python train.py --dataset="drawn human figures in many poses" --train_examples=195000 --targets=["trousers"] --conv_stem=false --am_softmax_margin=0.2 --am_softmax_scale=16 --residual_init="zero_last" --optimizer="muon" --lr_schedule="step" --warmup_steps=280
Rows from block 11, named by matrix and row number. Each number is 500 + 25 x the weight over its row's rms, rounded and kept within 0 to 999. All counts start at 0. Numbers have three digits each. After the name is the row's rms in percent of the matrix's.
# fc1: squeeze-excite reduce (model.blocks.11.se.fc1.weight, 48x768), inputs 0-191
fc1.0 018:470482500520537450484529507499506498448506469472480514519493497557507537524493497458496497563490479519498500490468469477503516506478514496484465519474523475474523485476487502497491441499472475486496527444503480486495488483517532512505508452502529479494483499485492505531492541535481529466521519453511496465484531504514533481491507503495484465487483481520567472506486485511594457488510486473530497514427518491497521487460496485471437456503475492484499507508509489494481499504554463504491482489491472514488478425494481497540498516518469499500504456500486540496526492493524489512
fc1.1 122:518487505498533530508511481472555444488532507486464487480515477468497500508502511505505483513497547490496521429497489471474502502511528530507471500464480502531454507492490514488503538517509494488509498516495486487493495503516482496513532514510505494492509496498476485490483459542472500502510489495489498503495503491390469510483496493508509518454547499517544546504505484514468542484545543484501479530504496512557492512489506505477487545487490510501502535497507472500504501473514529509498484500519531495495492577500437515542480467491494498496495472497509505479439468512510522477
fc1.2 108:498507590490554537490468487513474439482488456478475466472544542435485499507475533474476477482521494494486503520518475480463499510496477444533515498494443472522472490533494522495489506488508486501483506476498490512565502482506526504512476426480497510482485510522461494524471497515466562530500500490495513493493545504549470511481646527518483491471454506449496495527470495481495463502504499505496500497488493495529501483516522518519467462495472496507503485517517465502504488619524449475530480507496464512501492532513492455497509497498503474481485467504494519497492488512508499553
fc1.3 092:475523537516499484496500508522406501504499492503505505490478459511415479520465479503521512434492477496515486453503502520418504501501488528485508468530553513467428531508506517473516424516529508531527489507489488504508505480449547495606501527500495491506494478493541509552516510484465489447490492482513503490505464477405489529513496508483505501490521463497505499545463473497510480506538488503498498543487495498527477501482477487513521514506492512496520472515497499479494505441424467479469527504488546513474504552501513493506488530501478499501473541481506518500506515488513495503
fc1.4 112:466505498500533504515465514512491554498509480492570499501497522538490505451498502497556495547526532526504506533508472496572492507524543531508494508487457516510519465486517523514505535460509517502508508532521507495486544512493448522450494514513509500507509505497483503479494524484528526505507518468516512518549514507494521501512498558516502513445461512540439433521503520505539449502526518515526496474570502502481526479507494501503430512490524528510509462490514450494499498517498507519493507477484582509475523507483524520520538505482521520498501526517510502522487510504508501476
fc1.5 106:484511501474478477492497516462463483465511492510495552491503499526490504506548501469487492490511541487497503484493485474535500489484460482521504496489497498497546486520507500510516413511479503516502501504489531488466494476470506493454472502480506477501508507495542525521498479491512546491481498501501482473561503504511472490482479482531491474466509480490443466484476486514470442498457494471496491516446493490502521512479481505510536545502513459496507492478514514503515505445521503487505516509543440488463480475507496486495485485486500532488385532484518490495457465510491528505
fc1.6 117:499486483503543520512506498516558480459483472480462513492504519470482534495509485514523478541485492506515487508520524502485506500481516482464477479472458502529503527512478504480487467481502497490505507484488499505500494480527548504528519515507518490498515504481468483480476526436486460483521516464509471489514484514494544510499522510489489501500470502577535462558480486495480504508530474522508500469490480516596464503475482502483544503495468443497482479502491476477506492415523534491502494480477502502547477550485510468532481499526506503483483452475504498516462506506517484455
fc1.7 020:481480466503465511498470535465453545528475519511518497513517539502512523501564480499546508481505496489519506493524529473561476516487440470485509454533514492533511512508536512468483469492514478513492500465471484512473512531510513508414490515529507479514476502476495486478497519478537488497515506506502470532495511459509532479525457510525532503488459487500501506473499485508518486492527533491522504450568476475535533486541465460478504566518487461479486512504483494523490495425507473528514513504489500488523441486526468522528507477499477467516519446483528512478497546536493517467
fc1.8 119:496506512510531495483506474579441552507493526533487522504506555539477514458543487487496536454495513506526498553473515479496491485503487499516516507504479518455580475463510508507493511512485509475508481465528555499528486478501450506509460495517510485516513514496438498535497475502481506511496521452481498503505472505554494497505489513491474497495551510484525441468484509511434504476500471507495518513485498507530502476489508493513535498490496520506503494497492545498501489564472499472496512478478499505533492465512498441525492540469485433512522515493531505520529489470482483471
fc1.9 030:478485528494353522499508506473451480522505541494513461507528496482494475478486503494444508449495510520501521488504507507543484497501528502485513479478535501511478540487490505497463544466523504495512468567519542454469517469522518511510524490522474481509515495517480508539498465473496513505520513511507511539482480506455464509495504503521457462484494472559530472542502507495457512515511450523486516486474516461473512473518486506473515503507491508505446506510505479504499518500507509471441499516521536480387490507483520473462509518528481520492466515472503517503383467517519507450
fc1.10 118:472506507528525491475502487509475449485485495543536532474514472457502507454503507457502491465491483480494500486497493513486490500525445465519523508527511488482473501484485499489481478469504508518501501479502492496505519486493463522465496553489496495504523506501531536506495494462450521488489524517497482506548493505513491501505520503472530480518503498535549441545497484478506518498505452454501492496450499508457514520501510492468489503490495548522516515493511457491504482540571523513484491456471420497500512430498495400461484534493503513506467513522511498488568543490499485480
fc1.11 108:520499435479479524526479525491514472487486475492491496489506501461539535536534522500522536498505492522483480493505508511482480489503547460466492510557473498481509538503501506508520508505519506516494487517498481489450473487494508499441573510481528503480469497489525495497524515503509453492496501562476501494495502506507462493459483528509497495438546487503520561437493467488582519489512518466508509455511504500526474507494480491496481541487498491490487511442487447495497503458481493499481489479509416502500517497514523543507520497491498511501451507487503472515546487492481476503
fc1.12 096:483471455515548504516461484512490512457518493512532497516494513497467567497451476467472468488492493486481490497492491482530528491465457540517497502459469511516517495511526499471488527471470519491492496470519520483520509540520467518463539521502484509521494504482455493535488524490476515519487485504474517479494499517489516505466545499487465472511454487486559491533503505512503489479498486498501485476412502504492489480501509490511504447532500484502497508503497461523471496410448511511511518505495496502498510494500514491507477546518481498463497510468493504489439482489482502487
fc1.13 121:480513515495444527497475465531468484536487478505508473496504486511507513543513497491513503492503548504497491537488501510475517508488464513502525494510509486491519469500513474502473472499511502520507505514504505508557531502502513500491515476521485506518487512496543517522500503519471451510502484479474497498500490517549495501504506537503459509469513470465552470433516506518476527518483536533491511492535511486443497498493492499504459522518502503501477512457495504505493493537426473486493498470515473495482493471505550524527500480488493507502606542479461515511509529483485501495
fc1.14 130:487531496509507459504462527513580524506512504493482520510498556540508492487546473495500494510508471489495527536498470499519501503502422463500515500496513493505542463540519484502508514495468511504500492509509517500477497478467475488426516545502469492500531503498502495473480489460506508519500507525485489491512507504444448485541513442507514504483444540483448466426497429538507476497439437464491494480489491511488521489474509504476536498508497511499555481516495533501522514496511519514519506487495481493500514478498512488500483451515515520497464517502505484493524497510478517497
fc1.15 053:507525499486491502479478458531454518475476519494511501507496533496491471482487494465488484495485457499513492495508506497482488464539430475494503501478459486505475540506496472503484479500509457494473505530485469503522520504477533509540475461494462454501522509514516477513490501464484537471483522501525523512493492480493500463523539476477452501494442498543419438489486464536493466493494456486495491484460479492545467480502497478497495485499515520486487494514493534504488458492487521494456504512496435499490498526460494488443521495537482472546514525483507494502544490452500496474
fc1.16 140:487498553506475518477502483501457521504519482515511511516504480484497461477472507523464511471506532493496507542498497512473515504495469557517501507510512508491501481471510496492484499456511504514517502521486512498548508536556521515462471512517504497498489488497533498485466500463505464499490506510525507470494496508475561495515498598495514494521463517451469488531514516507535524527543489509498496490486496500508507502505509499507491488490520519498491477465493490494502497512488459496497511569508525499487500496493535511533486485522509508503522540489511496539547485485496492511
fc1.17 107:548477464466538467480441461528467507507485531490497492468511541518508489495536489484462496506510515511491514504527506515475511508515461526507498470477493509466497506438463476485477529506485518481497494471474529498528484525511478507489499465519541469487483476512488509524556497501507448458503474527483493497447517517528552490511482470529478522548534505472478499476541495499485511537466452510519504462516507507456489537484489501497454492523497479499477520502507457499513508474540470500491504561489478500505494517511490454512501611478498479504526508477535521500451492496512512468
fc1.18 114:502522503483514478501512429495461473493507502500451514508493454452516489487481505489494480467508591505510506434482522475487500495491486572486505513485458500499459469521489515527502440521492508489494515542493466491523518495497534501503500512484471508510474514509507498434497506515496532506509510530478483487512483503549462499504420482501481515488581489477425444488526488499502484498461472507498487477502501496460532510504504500511471501492478515521511560484507515515515513455483491475499483484526565506456483517501487503474508490502508441506598521509482490504490487484493512508
fc1.19 032:476486490497519479518484512473444451535513465489497455486495529503548432496528535541542434506487508497494505515519490463480507468493495449528492523488486513546488498510490515476509498521458522489510487549527496508507514483493492485508501448477516492504517473465469533461509477492470477529494511504518525528515496526520447483513500520493469525527506505480484539495505456483450487497486510496487458517514497499489500504494517499488480509528490508489478499522505511502498507540413457475501482493508548506555508501512525435465507518488471552513511520481513530514490493520489511443
fc1.20 133:495490478489432485507481482460555499489486464491491519477486521503529478477510493499546489510489461502495517543476502495546484510509497483474496500498518498517514484538489497493501430566496506478503507522500458498477485497458468496506463469509503492507536509503533483472470501563515521507493494453479481476500492507511446499490521440508492496422591515529513458428492493492518436509417490485493497451530508507539527500497492494474536470511485506482526481474484496495502494504499545498480489481549531496511488537485508500489516447489505487504454471493483507502487469508491504520
fc1.21 070:514534410514487509489486485542500427537492493505520493477494501499519519523520459477476489537489482507489498480461487526484499486506527556496474509482508496514463485437513493494485437488521508488491498514506481514457482495500545494533424448509496519515514485498515506502511491494493492498515519462497509498490491508495470484500535539475495496433458512509418453447496495482513496466520479508519500493504496494534477497494521492494444429489471494505488470444503444506495478510449518511501507500506507492501495472483509519536482464509520488492495560517496488515451483490511514511
fc1.22 115:489500472491502485489502448517466483480518473494510482501491496474476495519486504486473499487501537503490534461444447494508507519480442471526495523512538513461474451436521520497505454480477504511476510517524508501511501483470483489490504480485486514507536505519445500497470499476511512512511494456491506497532523507538445494508554490525510510494447525487501445489559474511510512532452460512497497535483512515515515507513516515503535543511499468515489486477502516499509505480526461512508499494487437496545515448498508470482487481507530521486505530516506519478473449522499516529
fc1.23 140:500498540507513510493527492502488558507521496477535491519491550516518496523494525525502462508501461524510494512496499500570487494497613469489491502519502514522519501553502501499510577522524495493490500533478485499453508510536512510529495457506507503504490495511512510480509514560547487493510508503514499511500491508499551510499535522509491491530440516532440550561497518504486559520621552491490509501515499503567500500503507497504487520499502493499517518515508521497505511482500498491510490519483476484491504474519530518573506505506507541486489527501497501503502509492502505509
fc1.24 124:464493503546505488527453478499533451474534480503490464498545502476498477535493497523533490450500509505502501430482498501540515521485454538456485495510492514481431444502495505517524495536521467504528496485501507495494494509482527502624500481502528528505514514489488509513475502500468503511498519480508509497521509502460510518501500548521499514565488493508472506524495520504463477483533500480499477540498501517541512475518503503500540466502502503498513518474507544495502503501458504492502514532457519496462506516512491445491487486495488439498461466479505513515455455498504479429
fc1.25 109:481534532481548472509547559532507497483494480507435513458490481506521517516534510520541484505498483484501489490490487548472500497497520444467508484480439483497471519540480511489497515520497496483510494494499524509453475503526531516504515470501518516503500493498451505552478478507484472499502512473495489520471489500498531536469543482510512504535559514546453478514449480510497479484492529495499508471553503500500499482498492504483543512486480496491526501507498586502492509429466509496501459509516490494527489442516474581505516508492482504493539518481478483462505507492483529470
fc1.26 103:528532485466461467507544495468569546504493504504521544477472532541491519476472509526543502487495491494491496494482466507486503507518438498452506539505501472525491466527489494504483471511466491498501492522473460504506495540474468515448461557522466508496521499499545505518517506492502517477488506476480484483475474506497493522482495492496491471485554501499475517456505489510493468540497475511517498467471503501501512523491508515446502495513508567500508499492504517502511488517555491505496515486510515493460476506477528452504481487532522486484485542475484480495521525487483498492
fc1.27 111:457513528528449507521538452516493456520495522500438567513470512466516506476532500505491512437504508505497489495510528503457509520500500481453501525522480488486495477491491493510484527535490514494491488488510543484493480504495489492569521557502489477500506511511548529518546488488501495503505495444505492501507489510593474506507462475505504463524535495497467505529519501499478493496500517520480491566517477501431503488495475491472598490513480504508499497463491585507511539432528506490489507486503521506506519622494475460481479504494505502521526522468520489481503520506498491479
fc1.28 105:484486522525529474500478486498536468524509506472459505504524453501493514494517509492500476548490533478495496474442507507522534503478508463492476485457492482467501530463500474510508465489502465494501507468490508515477506514439534495524489483507494514509498488514501507490472508473512518494484478472503507492544530505486559483494494502505518482488504518455473481451521490491461498465500517469479500478477501492547490500504515525493488511489491468520465482411513511485488482495449448517523501510505689482522476425516487516486495430470496506520448505515494494502534517515483508484
fc1.29 072:441452521488483538511449494402518425474518496506455505502522467525542483483486505508518491503485467474513501530492505495511483486480510541452511511506528519443462503449476501508489492509520502480501486506496516491521487494513503477479509461488526513494506505498507519451520511535506520513511476481497491499514502513496545485472488553473479522427490510511475545452500539452531536495467507457500490502508484477484496478475501481516503541487462482495488471469469474491492486436518506521477507533505514491498484557510496453505493495497484498508482468492509475505557486530484494503
fc1.30 116:488487433493528503502442505508500519476513513469512511515476601525485480523524484490528498441492547519494496422508491479488508494499442454475513510508519507474554476510515512494483519507495475507481488491513505515513489488520512513485487492509527485519505497504465500475506525483507495525496497466493505515469527495559498503526524493506494499521533509447481502527538485498459481483495469472507515490416507503498508503503502501499490546493498490518506525482511529495513506613538442503528501458500412511498521475495525440475511493518500546505494483516513541463503504513504515534
fc1.31 039:478489552498482479497450494489433512502503495488535477488471488462488478512471509482495522508482523526497495519475483531523506478485476539531476447501439488521476556495464496490482480519503520481505511420487490492555467512472528499513508468483516495489517498466469497511505492514562473516516477478488523495518462490500530511488486472499442506492483515500498528471535490509502509496496531473489482503438498483446466507480472460481501470516503508493458494520462456478511551462480510497496484523476497512521510465490479466517476489494536480485530482496522492484510512512491502524
fc1.32 072:506492491520497533505548438459492475513544516512474495475491514475515496477502468472526542512496485514489502454494519496485475503519497458544516525514545500480388488484482506502504494509512490543471474459474490505491478500502503505589501477474466496487499475508479486529491508517496470513511511518497517512501509477505533501518456499505489510523565493463528502501472522504520541466498422522506509515520508520462495488487510502523534543501482510496524496459477447515483489554483456489476512468513448494554499488485512492483497544529491464488444535513482464488491516492489491414
fc1.33 028:480497504477494492480477528509457444492512512522529472525479495520512470474504502535523510477488515512472476510561471497486472509519525575519498566522473479518455517465470491452470496501450499508519501497480514498470507529510459495463538546523502498488478500510518470521466530508546474481505497505481528528524486486485508517494453497479517487501481488489519510447465514493462447506536462507534486504547540510504509520506494485510483469508517494491482478504520456475499488528493512473458514475476489482550492490496480530533495494495494545498472472474493495529434509512508524439
fc1.34 085:495499491476538497494500451490502517488490514502483505492500528465460504524513491530492489501500579480483505495524522489551482499505475519473514478502470502493472501516482489511500498432482510495481490498513484520476497526483463505473504447479525474487480518508538484504509486455509561481498476492494495528490505507570513526524477530491494481509440489583519478508514496495485506511466501483472512499480500447473513505518513517504424471526533468500487516468495507507494536507547503496468485508497458509467482465508502520488469510479500553509491518486474491476517448507516470469
fc1.35 140:468499511501527497497497507506566532499503515487476516473507518495504499525519505558487511555485471490498495558512482511482509505486497476508508501517529508508575521495508502487502588506510501518498508508501493511516496499537493510451431525497491479503505494505524495514494526495506518517499517484513525512501493506533586508519490537521502505559485517477470474542498494507540537514525434478497499465536507503500505505499494511483536518492508532503494500511498497487508500489473505501511509541485507503523506530498536580574493459489497492499438536493497496520566524496503509526
fc1.36 117:467494523483459525500480488549537501512508512500478505474487521504504456532527494510458539508516487502501499469474514508497491505483411491462509506497451481523480477456480516492505503487482504523512508515506543499460507498513478486522506526506498493508515509498499513480470490472525484519502499469475493494501492515462499496514520504513528505426471530473456518450521536492536547485491465497522483491523539515517528506491491503499441503497527532505522490464510483480502492510514452501500513523493572494527486584510468515517488508475516508505505513516513497533507542524501512463
fc1.37 122:515507533498538526500523449462458545483508517493504497504509506485465510499486503491466491469495478502510517511516460519460505492495402467507493518514460511523458476450508529507507538471499490490483497514499541513527510529525487510467500498495503511503514510490496520496515519472493519510491507487503510511502504504520556511515507526533479512557486516423536438507500518510484510566501472505502508479517493504517517516496509488498518521507502517512516533504507497496518495569501480502519493579506445504505513457488510508531501489504530524488471483519500504526476526518503512531
fc1.38 111:547488527494495491491464492458518540479509510484457487474514505485478480495503486512524494514490492485507496473487493467458504481489534543532486511472481515532518482503474505494502517495497515532492503479502484508512507513475437500405410511549488493504505489502542481547497498518511427486504491485495522486504486522519544499528516499504498504521488456563565447495477534487522513511530492520501502499473519481533500524493479490497505501517548491492500486477492462493489501547474491512505507518489483493508508533510478510528493479481495466485450487491510521497538473519491491452
fc1.39 085:492530446469509477486491464580512506489486503475492508502526491448504519479513456516479510513486506490508490484488510475442489502488469482515479499489525493518475495498495509507479483502499498545503493488455585499507513527482524523492508542531479506513471523502507465543488487478495417479507463487486489502478495477507515476495420500483456480492512486433559506481534485483511562520457479480533483498498495489510519508481493483510535402500502484480492500513498527508475465421455492464495506476490471527487502493492505506510521508484512458516472552485485496505532558500486507476
fc1.40 031:497505448496546537492531484489479496497524453531528487510520471522489510517503500477450485487509491478506515480519491472510510503486499574481501500469484457492521509493503487468471515486520488498538501491514449512517500542468491476431510450458500505506516470504483506482495478481504509499507492517498462482505505482509481477521514511481506485446444505456477435457518469494515486458432516471488510482541521502455485475480527512537484457503531473479495476469486467487505516468525541509531471498510538472476493427500485525480474522469503511504488507531524481469474476509499487431
fc1.41 129:510522491520485498504531503501447558526511484491485506533507517572502480554535512490537520453510446498500493530472515507465510511520519475508510499525481500492550502440534521505489494506495497529505507512513503510482495499456509467471472514515508502494479500503503524526518498500525517485493497523492524505528495490449443492509459472490488497506457509515471501441499492516484468530508544515493527518494495495498512491517482495512541521510514556516474534529496512507499499467461505496514519502467614522524508535514474500497515518528500520524482568509516511521468514495503489496
fc1.42 034:497501434475493489495456494473488528498510500504527473505511518499511487491445521495476457530505516510493516540490526497497497480509508515470520492524490516505449466467480499495491487486521505462491471479495486506472486493509526503578514509514483506526520502504521503519507503484480542545522520509491507484518517496500474502492441495507523522473525521503438492482522502529522467515510500461490525510536541510576502494510577491508532519465501497510504503484498477490528476471476505495491535467496497505466507505503536492468502498478500491507485524486521507483468472463525496478
fc1.43 065:493533434492492469516477446452486500574503512500481533498498502486502413493490468533487505456513508500488476491521487490491494455478465545517471481493495497521525488535469511506485503476512499494474509540481490495504476510507463484474486515487485476478498497506477518537511519456516526502493472482501506485486487492483511524487468470494481466498449492473456501506470511480506539511495490487491461502539521500474493520494476485525531490510478500492507484447494525470496518464436484466498487540491525517408497489530489498544476459476481481487486495504493487509464492514462507513
fc1.44 112:481486506491531492509509480457425510513516497486491497501501494499486498520433498484514487501507454480506502519489515529565529487481483466496497501545525513406515527429502483495479470499516495494475502502517496503516466490514556482474471471520522486526483497516524498473487525487508505483514502463498510496512492519453453505493488504511486510506566523531532455491521504485503489490532483505483536468459513488466503523494468486539508534485537519484479480546490535489512515484505466521488495540478418494481481440494533437490482638495505528505422479506511488507483479508481473457
fc1.45 094:474488402484543441485491496504531463502505457508532490480475495429459487445510476489510498528487475478485491512485498511515493482482505552499510493532463490492478515492506478480469506462510486484498511486508464519489515484483545497594469523485512507514511488469518464488508493489437439509512470510503516508503507496524520486501488495495494510446467498619439496439483467524475482468500483487489486488539482520539472505511489495524462516507526496473506488528477517483476513487492537473509490511480409502436475460492565523528494532505488486504518580481482497491482495497500473504
fc1.46 111:514512401530485500516501514485428535519503505496540488510530482493461469518453453459499514430507533484510483476505469516534506505493470551528506499480477513463467516442506516484518449459495505492525500462491486509501496515471547514523470539519503517481509510497532477475485479447560520516502485534504496499501509503472452500521404490490553506488503516429523454461508498498538451483449494520497487489455481494444485502498513516487495499500495482492498488472511511503507507555527482498499510482514554500468498490498521484457522479524492511489497474509516519500500507501504472487
fc1.47 055:501480553492534482459491508547482568537496497519503469476461435537448478477486461423476515525491493504490495453508474500409525479480496525507503504496530506488434560497508471499527500497527504499487488505500495484482524523492534503473446478484497512503490506514474508476497497488489522517470503484514477517446470484497498481498462486485447489459433511515414478486504473501527521526480489504494510510483510490472498492501526510499503502514493501465495538503492558498480482567527531486495502510492511491478509416498515475539475540493487453488461562499488516492490491491517476495